{
  "arch": "vit",
  "model": "self-supervised image encoder",
  "dataset": "cartoon faces",
  "train_examples": 203450,
  "image_size": 48,
  "crop_scale_min": 0.2,
  "horizontal_flip": true,
  "translate": 0.12,
  "rotation_deg": 5,
  "color_jitter": 0.6,
  "method": "simclr",
  "norm": "layernorm",
  "norm_position": "pre",
  "activation": "gelu",
  "mlp_ratio": 4,
  "head_dim": 64,
  "fused_qkv": false,
  "bias": "none",
  "qk_norm": true,
  "parallel_block": false,
  "inner_norm": false,
  "moe": "soft",
  "num_experts": 32,
  "moe_every": 2,
  "expert_mlp_ratio": 0.5,
  "slots_per_expert": 1,
  "shared_expert": true,
  "patch_size": [8, 8],
  "conv_stem": true,
  "layers": 12,
  "width": 256,
  "positions": "rope",
  "pooling": "class_token",
  "projector_hidden": 512,
  "projector_out": 256,
  "projector_hidden_layers": 1,
  "temperature": 0.1,
  "residual_init": "scaled_by_depth",
  "optimizer": "soap",
  "beta2": 0.99,
  "lr": 0.0019,
  "beta1": 0.9,
  "shampoo_beta": 0.99,
  "eps": 1e-08,
  "precondition_frequency": 50,
  "max_precond_dim": 1024,
  "one_sided": false,
  "adamw_lr_other_params": 0.0011,
  "grad_clip": 3.0,
  "gradient_noise": 0.3,
  "cautious_weight_decay": true,
  "ema_decay": 0.995,
  "steps": 6700,
  "batch_size": 128,
  "epochs": 4.2,
  "lr_schedule": "wsd_sqrt",
  "decay_fraction": 0.4,
  "final_lr_fraction": 0.01,
  "warmup_steps": 330,
  "weight_decay": 0.0,
  "adamw_weight_decay_other_params": 0
}
Rows from block 9 of a small self-supervised image encoder, named by matrix and row number. Rows with one number within an expert belong to one neuron, the router's apart. Each number is 128 + 24 x the weight over its row's rms, rounded and kept within 0 to 255. All counts start at 0. Numbers have three digits each. After the name is the row's rms in percent of the matrix's.
Before each expert's rows are labels from the 100 images, of 14976, where the router gives the expert most weight on average: "strongest on" is what is common among them. Only what is clearly more common there than usual is listed. The data: cartoon faces.
# router: slot weights (model.blocks.9.mlp.router.weight, 32x256, trained with AdamW), inputs 128-255
# up: expert up (model.blocks.9.mlp.up, 32x128x256), inputs 128-255
# down: expert down (model.blocks.9.mlp.down, 32x256x128, transposed), outputs 128-255

# expert 22
strongest on: surprised; green face
router.22 100:115146155179109115104117192138079110095122150128130144117124100119126113149120096157087086184138176101128133150150108133123107170156119129142114120119126148075126144122128136151147102077159085157083126152111148103119120128169169144125091113162127151109138115138150076133142114106089187120119123187150160111185135119101119115166158130136155132151101120097130130161104170089125154087111
up.0 097:097159159138108138127150096131124147120126124163131131133139120132097109117083095110126127196118082122110123119133143142130125109123118139096116146134112120147131151190107142149155106120124096157079118155156117092129134141115135098090092095110133133144118161121152106146121100123159104159098110131110142095127145180171135148156097104143140151155128096156143101149142162123077125152141
down.0 096:148166139105132100126140110092163163103124157150160136098113141147129108142125159107155113117138149139119112098116153161122138118135132168121124146122111111156091142114122121107083115132145119130098125142079122128089121135150104086145071131114190156158155151145101125169172106170130154135175110132112111121116097172082124109160117109106176142114128144131106147147067155135157088107145
up.1 101:131101136164106155137184095122123128155168097107108121121149143128163121113104116150143131119166135119130085099157125126103123166135122111147133104167142155115174151131138105124108193100157137123116129108170102130162116123115128150160140133151103126130134126112091150098102138085107146163124128104123141128134121130124115083131076179139160164098100131124153137107135177094090174101117
down.1 104:129146173120140152111097105138146168140105147139121171131169123123122172152112104088092126144187120067171139143142130050178152128146075142094095149130152153134087114139091116155122127088092130123127159125147126147122128123141134149113123134153116124112164106093152143127123162062127152096122075122111106123104151129138124129126140125143154130125126173113143124120113144150115151152088

# expert 4
strongest on: blue face
router.4 097:079172161137111117105137127105097106148149126167086147145149087132102111105134161182119127170135168112131112126103113193118112079163147096151155108105154120144122130095129133132100146142129128113090150142117149122110104134127142090125150120118145131175115117108164108102136133115072123115113139099138093075158135142154174127093121107111132167108088123132144130126085117107123130125116
up.0 099:096090118127155119177168164121098154130132144133090157143153138094152097105140073088102139133104129131107144162124122145103163134138128167162142125133169161197157159108120129151132155135134119132159140125100114135141154163168148110115123086125113146109130158090081105127100134120171121096088133178066139138124084118122129091127110116099121105118141154131143143145129133140108097111100
down.0 095:090128209135124143128170101134136112127129170128138113102094124132145103128095115140139115118084123162126116120112129132140119152117102128095119139151086108122150143118126148091142126139131146159124172150172130123109140118138115114077098131162121122102156135132145128186097142109122114092171138149142132121144076136115140118112111128129150123137151145168099134099128165140032149086122
up.1 099:113144183124143113173097124109148132072136095128126152145080158136141125135129126092122109120119117161103135116155124161113138121115098126146143209133110128132120100127169132117108119122127091123140117159119125125151117127131088135115134150150115162154121105147107093132149136121123160112102094141136144128129175104120151166143119119082125118147116170143085114139124165099151121105164
down.1 101:098147139110118125142103096087101103112142131181138166125167115126133145119168112157120135116112101097166172124174090101136155112160118096076106169110096165116149112128125144154168117124115116131089102111096106164101161111116174085141144119110117123140099147097151146115129129147146124128149148118125118098094092173100132129143125184116167106145125121121098150171129126192164165166137

# expert 6
strongest on: laughing; short hair
router.6 095:112097087110123123110085113138149172090113158114154087149104102150097096143091066143111148118096131147138130165118136118115108144121173117124120122104123153074162126139121165124156123143110124134081144121161171115124151102135136132153125090132145154089115111145100175114116134148133129123069153121140123131143126133127187131141115124108149126172095132131116107091112154075117130121113
up.0 108:120130156120126140167098129111114159117159147138138113106121131142124070118160098153146143115110108145120113116120112136129173121139176103112151125127148158116122075158120138134080135128180127163107138148140142134110116110087132095155107131145177098115139113102137185115180106099157138109149157094092089126137107143163123149108140137102118105178095114120149176131113146118176134114160
down.0 107:132140149121136132134127112090153102141094143122119101118103127119125129083157157173094056136151114115172154136151111128105156148118143131125141160087125075118111160109116102103112136109115104137133129127141081144138124148096132104165128148122123168138138168133114086118135132105111153136126088137153074141087101130130163102163191136121122074104141122093155085136121159146159134100133
up.1 099:150126108130165129129143089169153150121118114157115145108144129115109146105149153135088114082140124128109106161140123111135151127185132116112192088114154103111101106101116189076127138108099112140132106114135148123101148105165107170064149146135153113141160146115062157094131119135111180150140121166134140119083128117129104076133135152107094145109155113146163096161132163158183113144141
down.1 094:164102148165154134140142142143163144120166102123154132129142141137150160076115112140117143088164131147147127120122150156084126103108127134142162146118132154098154121117129099119134135074166106108141136150137068123091126155096139114110127128123129131133178103112158130139081099113125105113166149129103087109110132168149141108111145127136145151134085169138098119086130126169123104080111

# expert 30
strongest on: beard; black hair; sunglasses
router.30 090:126169108116194116136137128127123129146157115146128137112109149072100137111128076058163140131121100125135116109172122130137126155101104127133111110131115137147088114125120135113111096119096123136121130158132100146142106140122102166183134093113172129137132147153161118125149204107117124141139132110159098134095141114140141117121151094147145151147143109100131122102124069177130139103132
up.0 101:117144147131183118159135066134099098131107094122098102092121138096114118106130146158128126136112111131161133161150155139116134113150110091142118138092132138128110101102136151135124100118167124119140187099134142115134121179112094107164148125156076100136137160087135136110138117135117144169139143075138167161132123145099123151116134138113138118146100142152128102147120115143093113116151
down.0 100:095156122161129170101135143142123170124106132145144096111163109140124083079133114118127144101099125090118133154085122135131102156129169087111082138101146165113127174113154132148085104132160166123141182141124146137116147135144105154096117124104093155124135172131155104126175118120137157138172102127133154118164189066077116130111095112111150098124104139134138145131131126137169140097141
up.1 096:145130139128090065090123122133105133158127108114114102138081140151159162121136140078104121106132119157090145134121138190096134143101117133178133103148110113139145081105140168130143152121156139141081085135134114160157127205097106154157152145129134108123112093144135123099100110147116144112138114152169130140164144127162123136132072094105121130106140139105107093135117144159157110112130
down.1 097:117149175111123061142114087112134151151119146166125098156103117150112160132149158131101152114101110153134098133183161148130144149127157139169128153122143124120132146135149122110106104121148075129116148151156125128120101145103136125136131134132118145141115111149128131127179168140139105144116146103089121189105107129088139136093112115147120133104109126147126111095124099102107155134146

# expert 5
strongest on: black hair
router.5 098:129113110101132124152097113090170076161151150098147151139148167170125140114151112128117179099154140107136115123113138155159136148136129184134114151163146144189105145152137105109149148111113146121122110068129105163188135138100113173127143147137128134131132120168096153128099120110099154137158132114120111150174083114141132105143140110133099152139118157199111106099151134141119135109123
up.0 098:130100150139096112156163148109082129132119111157143104138114134113149161129181076138136161120141129164104135135095141135139130160135087101120121073170113159129147160156120126103137104152152108116165138102168137156141090134171109131135128158148132168138130150130119153119149144095085169111125119094146131146079162160108098115181117134134174096077174092163176130130118135127098138124107
down.0 106:106146111152118124101134075134123155142140155121111135102126151144150080124149094108123133116119112133137138114121109206071106150126152142120143115123125137145127108153101179083158126127145142107118090109093093128133126146123125153122117137089147123135132125140126147124105191077109124084114129149134100100111096159114108123158105113138165141148100137158110138105155116128165152124155
up.1 093:177149131109160113117111130137095167122164113171163108121117184167171145114120103126110111129148111114155126109136146142138164121143149129136166151109150113124139112131132103145126126161131149093170142132088131177139194129147090102132097130145110124143109110126081101175126202153118131132150140082087117110138148123103117106152156136112117151122112129111157119116116129132134121139095
down.1 089:145129121112143117136104113118153120169139127131146154079123133116114157162124164163177101107072122134145123093195097150126109139163111115150146139116134132131102116075112111188123149135124135092116152130135150137134177113110140097083105103163141164109124093149080150135069161145151114165147133141111135110148127128124136135154169106132176072095162109118139115104157116133103096110099

# expert 17
strongest on: surprised; beard; black hair; hat: cap
router.17 101:131095137111110152126094139115145183088106129160136093147122152139101112141126153116139143113103154093161168113123102094158133123128125115128155134127156101110114125169065101149154123144157128100134137127150113151164104102126158132152115096133124145140152150120138137104078123159113132126127106157080128157135139148139122193140110084118166142156136106085151146119081183144171163095079
up.0 097:097143067163143205153122134161141133133144112144141119080136107105119091127141127149133154089120151109086147134142150113072119135154137130115107145139161115113140154148108110140136130127160080124115149115153102084115141112109147130185143130130102116129120133175125165111081164097107129087158141138113136117102124165151135156094133115117125126156108152140100134179156127146077126102095
down.0 095:131139120121131120122093151140134116134129124123153109141147138178106159077150093152148110115128077135136107101125157100129155114150139118141142092110126099131176144137125111109150126143134134164168129180159130132114141117110120125132076141097135119147119101130085133105151116131131146200125126127127144116177112130152132133116150146093111094107125159100111119094171186099123128118161
up.1 088:149150184152128146115131130092090137138191136106131146141114156091089139128093173128151125136100117136129127114123179159141166153158097086125117123120104150152108132137177161142144151131163141145143114119124144119111132113147140112114157158121163131107125134129121073146127087154091147095126144111113105124155128136139123134117120154084135116082130097166095096130121106139156096184122
down.1 105:106091150128104101131139102122116119110135137127100121110128162104101149163092079125091155147144106130149122141099174130144125127151163132121159099152150163138142139115094140137125124101126061090126102132109145145105159155138080102096136104138088168121101112120113099172128181134115106128143160147103130157159126119134149185127138091156137122139090122139098121185062172088140132141130

# expert 20
strongest on: beard
router.20 105:088127111118139140099158148125155109088145127098114130093130139129120122122116165078118110163098137148103088170136142091114136142101162111161126091138103171082140058142151118160136110133133143114107145120137100174107116124114132144155133141081131117154094125116163137154101126135154068167120157070099108137132124151087091141102151144084145112122096131076101152122131123100084086118113
up.0 099:064106150120127172132152109125132072168134130139121137135114112176175115130108138142116126121162113156088147120133163141122126139153119103100115151158116132150137122118159087095123157133154124114153122106165167120139121118160126139133128142095146123099129101191113086115140112124134106123137116086151135114106093113138137097149109145132122141119139098114136115107168126143156147103154
down.0 097:098127128102162160090106148150055142139117120146132123127115168154086118126129138172127111113143100126126131115160088113131079130157107131176121122147110081134103155100090133129164120147125120105082096136135126096119188132141136130152135123125141112152167168139138109116130083114147180121141155166142108146099116124128143137133126105126139146120120141107102109117124095170153094130120
up.1 109:128122120097150137129123113118096142090100140121132125118186139153114126130119125101130139181151165105113131152140093092137162123098103086095166138104104160144109073088178103107125113133150131116112120108120116110123106129086116146122151136064134135125184139101124116169114137112133110113168126121109129107125144132114131125127140130126115124148092058152137107149159178147132154123116
down.1 097:131127097149170124128131153138137137122133115099141133131149144114150147109167156147118117117116084148137105099114107159130142156110118179134141131105132095121132147107136144152145127100128153156107111110071083142127084146144160122103129156106130130124093131143100168113105089086135135128081190127154135140129114129112098132140151106166095111112120179139156090124142119121190126172123

# expert 24
strongest on: bald; a mohawk
router.24 110:145144119129168076146119074136133150105133094093128111138139140090125071124123080140164129102142122159155152146087146129132143116150130162112154141118108124153084149141135085101133115143128119097139093116162156084127148137139153092149127101145118125111137131129129164132128137160144122133157152146129122143114120135111146145138124109089140127109177094117059143156144142104163153112156
up.0 091:111123109122140131141116138133094111110136148129141152114125154080134107114135106141155139174143128115143092087135120140137119096108157123085105111122108124133132096130166074143139149115152121135139161119155120111139145132140168154119130108172153111108100115133120098162154125127162136139102113110160133153076156155050156128141092142142103124074175165157111154128119115117100152155139
down.0 095:082088095178131112142123138173161133131175081168115101125131079119108150114155131142141146124125099093135181115148168118147141132160158142156164128089155139107089121151111097123166116131144132130157125126098076156130165108131118117094144119140127177140125115125148094148164122113104109125132139131112107103124097201173113140135108112104175128105141099119143128117115146145115117151140
up.1 106:141199127126107135126137133152164134117163122134138111091139157103117090132137156122171121155159155108126122131137111167095128103106126144117119180116136127114140100090124155096136123109104182099171108095152135099092127112147120147143105080188121166155096104130108115129129117123134158133111155111133111124141125120116128155132142115165150140081140126112073128150118142140087134130131
down.1 097:129149141151158125169129204111162152115127167113138141140134126126141115143118145150139108152162127171156117118098144106133128138139141122100155102117174171104094132125102151145112148126098121146120141119130147130108114149117132136129156081110149112093130122130188130155137101185128115122162108110123150174179161164134034131138083111158125128124113140148102151100159106141116127159157

# expert 31
strongest on: long hair; cap
router.31 096:113079102131134114122112110121098103164128103099135164087154124148135161132120132118120161144157127099140172141121132122148124103137146141125102174103124111087131115116109141112160107143152132106072174141115142163120109105087155124129140142142133127140166118097096103139151096114117135131149130112125176141145186130135133135109168111139098122122109148134163156111110133154172054134125
up.0 095:112110131097121082151155124166148153161139124144087134146151115095163140179111100112070130163099094137100136082138124158086123118148144130129116145153092137124128115101117114119148117139157138105148141134142156129115146067158133111125124091124095126143174132099087113150124152150140129141147117150095156126146137124152154114135123092099117118108111140062123115133133113100134089117126
down.0 102:141137138150154145105121145146138115098143164185129136135109156165142126180140147170162127100143099123134137121086111140141139158130112126108143146159140117116146166128120159133115125126132147138097117121116113139140133128129133190145167120144123115115129109096108151144095156132141147140154105134168106134165116162104106087117148183151112139136152124149158123136132162132153139114135
up.1 099:127167154113155135106137128100117120176170184151109107104149130160132146114110113144108185144141170094118114068137173101120157140112126117099146116110145100114129142130145141123129047130093150158118117095118148121151184132175122081170110098114142069147121106114112183120086107130107158138127161163129110131131107124076146150113110136104150110102120141109158122148129113118116123110118
down.1 103:135136160100175120090118147126146122139100174111144100125131109145147152129143089156142120128093115165107117094106119119087116146114128100105112137192146121125140104158115118152111172135154121088110144145110105137124111067115112101171126149130137125158141085107129151113117115155131129135116093134125075103140112098110125194150081135106171144123150112134125117095124147119121144145114

# expert 29
strongest on: long hair; pink face
router.29 093:164132145087118121102091123098128084126101168122123135126162097143141114180175121125123117143096152130127110131072132155137113127133101136143138151155145162112176154156182153138121170152114156126099127183141116147156135136130097112093115117116132127129158108159137107151117124125185154184136186144103131133149144129152084122136119143135108154113147150139134174129100153173151161121139
up.0 110:121133142125115153148120108107083121108088121092144122141091177129121142150163123089100110134133123139137142140117139125102125121104116137128069133126107140104150083140099143118164100114095117125097117161141131103169140138161085129142109125116134145115103113141128173145177129147103113150173134115154133147136156141068097144130110122096132161122131075133112126125137159155135133136130
down.0 104:129113196117087149154104106128129152122103117129127135126150144128129100128165150160107117140124167136116114145175079123098121176134142129125144143131154142115108116127102172115107148152128169153088093108142152108097198135109108122090158139116128164149099136123141114158174133113106121158077107165101140150139114128142114143136139132103099117140109130119138110097132147125105145096103
up.1 104:129097124157123163150109112131148123086144145164151117155162130125129153129165093141111142146130109113150112154127097124133150123132133106099129086182088178113123163160129108118146131131108125111106133137151167135157127141118171150160099126125162094091124144128099123144132154129144147132116192125122147090142115142165100105066149136145141077134132114110078122110138159126161113145193
down.1 100:112104134131104120169147116137089115120115156150108173119183163109103106172125111147109087110137152135120144114128146117129125106130168116108141133136123163130132149107151126151148095115106104144123126143123135136161096094113160104096166155151142140143085159150127113158113123160088149086082158099122140150145119125172162123129166162129080170142154115144077127158131108165135143116125

# expert 19
strongest on: top hat; spiky hair; cap
router.19 113:141098113120150145112133172153108140127165114160137122136101107143103117136114120133174125142134120129146133119112157111153098155136131103133103109136091102118164123112142084150158143109115128080150145088121140071157115096133128136164141097131132130123117149127098138141116120168123102111161074139128142117125130157156148106120147129095136127101177173133105119141131092130100147094140
up.0 102:098110123113126098119128094130142131076140133144114124172105143105132173127115125120144117092129108165109089132160124095125149130123079152156118119141121137107138157118138150177138146128103119123116133150144107101148050133081090114099107130130096119121114127116126130066150103128110122100176120125133137163110136076143105147162138116162163116133140126119129134154111147184188089115118
down.0 099:147127159146169111124156120146146131147128128140138124146140112139143142142110164120155084126130141133156158145072112129137126141172130142133157133116124128115103069107152142097099121151136137154098144114093126144120128134117154120137108108171129128085121120071102078114164079138126158106136147134105126113094171140127162077112082107105106133147103079107177104127168148102140125160127
up.1 100:204148146106115113124118110087138123157123099125141093121167088120139104111115110131113154099097098109089117139149171114084120121121074149102153154147113132153122146155143130118100132118102147090117095091144125131118105089080127125099132138108090137119094100102147077125134125143100150098150127119126193110150108180123167141128104125124128154146166173143134119137131123116093153130091
down.1 103:160123131122114142103163109145090113085131098213120114089166150127135125132119148148153102168112107138151111174137128098149100118124090121131157155131135138100146118141110134150110098101138156109130110126136111118138117120119151163131112107146119138104155118094090151096104133077147154118135118135103156168137158129144154185153064136124144144066121093132179111112111117121115119084138

# expert 26
strongest on: beard; black hair; long hair
router.26 092:127165111130162107118120163136117137143149121137118142110151128110114124148137123111134173177147168087140145112114097178124153118121159151147098167112113104126138138114131172112141156124105125105139102140142094111129110135101134104141098130097108137098071138113137130139099174150142161127113124137102158125055150105158112093154117133118159136107168090099086126129151104103118153115095
up.0 105:100117144098142057143106134117161123122163159128119158137126109078082127091119108130119128120116115160087125123120114144088132159133122123122119175162136130158144127088144128148118141113123115165145133107120115081143153081090132160067121144132186096147141128123117121138147114107088203135141165124168136154134164133139132127122158162126121127118161133117145090159167159174106078136118
down.0 102:107098105119109137072129128100117115125168132154106128162106172143136118164153143146120093136090122111116166151146146143151115123118107113126108135105124064096107111160100145133120142126182152121108101123121182136145134111169113122111129126140131131169142135129094114116113155159142090157164138129137154101112151152114081128119118106133110100121139129131141126121117115154122135076124
up.1 091:174142146147069141103164145132121164127147154127150122118141105131119106162133151117113114129121108122138116093134124086120131134113118105132123101145122142164108136107138103127098089106153074143097116142140144152145157095175144144140139169157090132120139104127161132102102126164150123173112120110130139082148150111090133140160135083129111100138147049107147125168148094146139160134110
down.1 105:149104123179096141143086153160108113084161100124152103173092119162137148129109143151128121175085137122152135133124131120117136076112106086130111131115131118107123112131117158114118181137133118116171120130120155106187140108123123117093139111085089122089141171124165113148102123154132134129120144117126104148104161102149175178170143133122104135121143168128140131113124117067093146131137

# expert 25
strongest on: glasses
router.25 100:190146129129154155148101136153128093099141146115130144120164168159139156180118141132132114112139134102144139124101134128113131152122130116129154128098158144157110112117098055125091123113163106104159097154084135112122131171103117113120095144152097129084135129126117117098108104154110121097097115134130157158108113142121112125106151133144183133157157112130115106100114105124153144149119
up.0 097:160096142114112122112121169067140126172125092103140099099161098171143111072131144126131116130125138101129130122095119144154126121137141120105132148099113128097102084137127119162148153132096134132131136131131122128085188129136094198134109099150123106109143095121160112125120177143177117147125184125137115112106124124134182137138095085143153127139171151133088143131140132118179093111100
down.0 093:115132097103121127123168141186119126133108114092135099075167182088102168152127079122108076123104094090101126157131087155154136112132105115130110099123139105116147104149130115124130110134112162154136061088132165144126144155121097148088101129126135085092144141128127136148162118146134111104129109160128107156108127076111124102126125070123103138129076109149094122173115132105131084120141
up.1 098:153134146134088147144131182109137136137132141145122110163145129168119127133118146121118116181113136097118146076166142095159141155154132123111155150138122143108156107134167155094171111082123160126136145103120121108162135114135067143111137115146084149120127091128173161133114138127087158091165129144114071168101155116117140159115150174131117125104129142126135170115098095154162134149116
down.1 106:128186144115128134113129084116147165130107126136127140172142119123137123120156124135147095114176129146127159111102171113109137091126144132103134115127120146122158132101147112127120128080081147140138135190171116116084108094101125093096094121103140100097155142138097144127168146141118149126155129117142137129110098097074212110136104127114116108096153092171151096094105078132105151084123

# expert 3
strongest on: beard; teal hair
router.3 096:105107133123136174128126123142140134180130101142128143125127116153109118141158109126071102091161139130130135113123135147132170129163177089134140140135124157124134148143114143112151182129147129078171133108116137118122091110145157123115104159185108115138142131084129090101162134114102150131090168176087137107129134139145139135085138140166155138158104126171128136154128160104126112122177
up.0 099:166124124110134157126154139153090137084175121126107113120158172117129140122099129132105102155173117140121094123120131160092154084151115103130126119118144088109134122152140144077126106120162160141120130113136157164184139114107133100091117138104105122105123114100152111096147125141122142147131122100124142127159142174156081130101127094153117091122113150119141127127083126158112077155148
down.0 105:117100139117141173107146154131129122125120124153112130139145152116148141102117137139131115102120110116095066135126104145096163129127157109108109153182084111092093144108118125154165161092125104073129105202140109133099118127106136128102108130117171121146099132073147096124124149118145120106118139169122116126144136111142142113127134151118136138105121100153119109155143108161147117134105
up.1 102:141168143124085116122092066143163119068134132120054134115099092120097116115139156154146085118171170126130082142107158129153140104101119106155155155148135148165119140134100122141114156111148136102162145121150124125144171101114124061127113097123114159118108128167122108129171120147109144132157080110156109137111122135120134100149125127135105138130125129132127126143121128151104110172113
down.1 093:075158155079137155140139132133152056132162129143087098096142139139122131115146136095147185138099104129133173128079125107120179167097130091148142105137114131156152092144116119150119125122141155114102119135125154096092114126146134113101164122138137168144082132111130126095109114131112163149144104113144117100144178111149104094112077159157135083158090108150160123180076134120117106085122

# expert 9
strongest on: long hair
router.9 102:143114127106133123117116175130129131123134113147102142129134133142179129153159153136111118102123111125102108161133056157157105105124161141120105123153113132139122101136069142103136109124150078080142123084118081112121126129143137167131088175144107133114126134150140149130107115110173109137153148133127122125100145075102105143130156114107137111096141137090139081134133057111126154100088
up.0 100:142147116119124135142126141125154125122129143135111184121123098123154124151158134151103135098184148136165155067087122161135074098106101168107121131144127103137120123167120158105164103133145118138159102137113097150069113100141172107134131114127105145118119115146118093137102150095134117115138138078121138128162098175095081099100092103130163099124135136149108142113104081135133108147117
down.0 099:133142137113138149098108100095104103114107126113140155110132133099106134133146140115121116167104179124119123146090182097120107086124128122164166104111143141129114163126115153117121146090173159094051124166160161111153104124127100179066157110104095141167104099162119135170103116138135104112144166140124108114166130152159109120112126107129144118135098143117104150151159115122156119128109
up.1 103:157092121143140122123129155141119133155129145076104161151090142098089159094137117107149097126112139145119131103080125124101103153088118133142086153083145148169142160109145151134099105157125140124160117129120117118159164192102104120176142128099156124166103107104089118090121104082128118159158178149101129119084164135132119115117152147115148127122130168107158144114140156124139123152128
down.1 095:129119105146148109138113096109131126158081100119103112126101148116127103136094148165120161118119134133101138126116118125099119119143120165155179112160109140134150121137127129148153125115150149079090119103126131146123100144155141121116142136104149131136139173128122111130125142119103157108117137123131135150142185135123132119176159114130153126131131133118104128158149128139086097149086

# expert 16
strongest on: pink hair
router.16 098:147140121129128094139117146186117079108147083114113126122059127124113166160083134114121087086141144141101145130111162112168108105105195141135085139083108100129132097085148147101130151113108179130154094154141158085091159089125131112118134149152160109113127128109150129135131139139139138145112098131179112088097146157135127064094114120097102139121123159138171127122135135132101120120150
up.0 094:169173146105112110130172074143172108150147089095165132130150108179160162172100141120119128118087141139133132107142085136130120098168126107119119115103119080128174138098148083134134117096190157113177100120119129142131116172157117152107165126153180116143131130155109125112114129106127085111086137143105102140129120126161132125136142178079117145113111137115139114076089137167094112140102
down.0 100:087141102176071136114129110098181100138099093119149133162099155117127143106154130124137124142138149139163115082110108132135087131127115155128098103137120151091148169129149138163137164135135152193099133119138141112169117162107093153127121098140136135142117102159105133121126126105157096109081120121109164113135095082147139099158140134101123114177156149130121179115127155118158086138134
up.1 097:146118139149103135136143097118094129158124092140081141106156101123121125136140149137147149115144140136133109140134146117105154116131137147093125111117156161083148147104150148171143108193148143140103098168147109124116119111076155074126157133114104121108193112136140145147106138091105114115114109123135119144138105117162135101186119129134171175136126145120122115140123158153113144084138
down.1 099:130117134101138144093121133131108131090123106098111133103146131134154111098111135146126139146087126121113131136135160103126155102123109159103116161163119147116091138115146165128133128110105111144113130128106117110161131122109167159121150084173110143142104169160153118096130097110124200159103173117101121106139080143126116099104127138154119198144116143117118093115127099152112111103125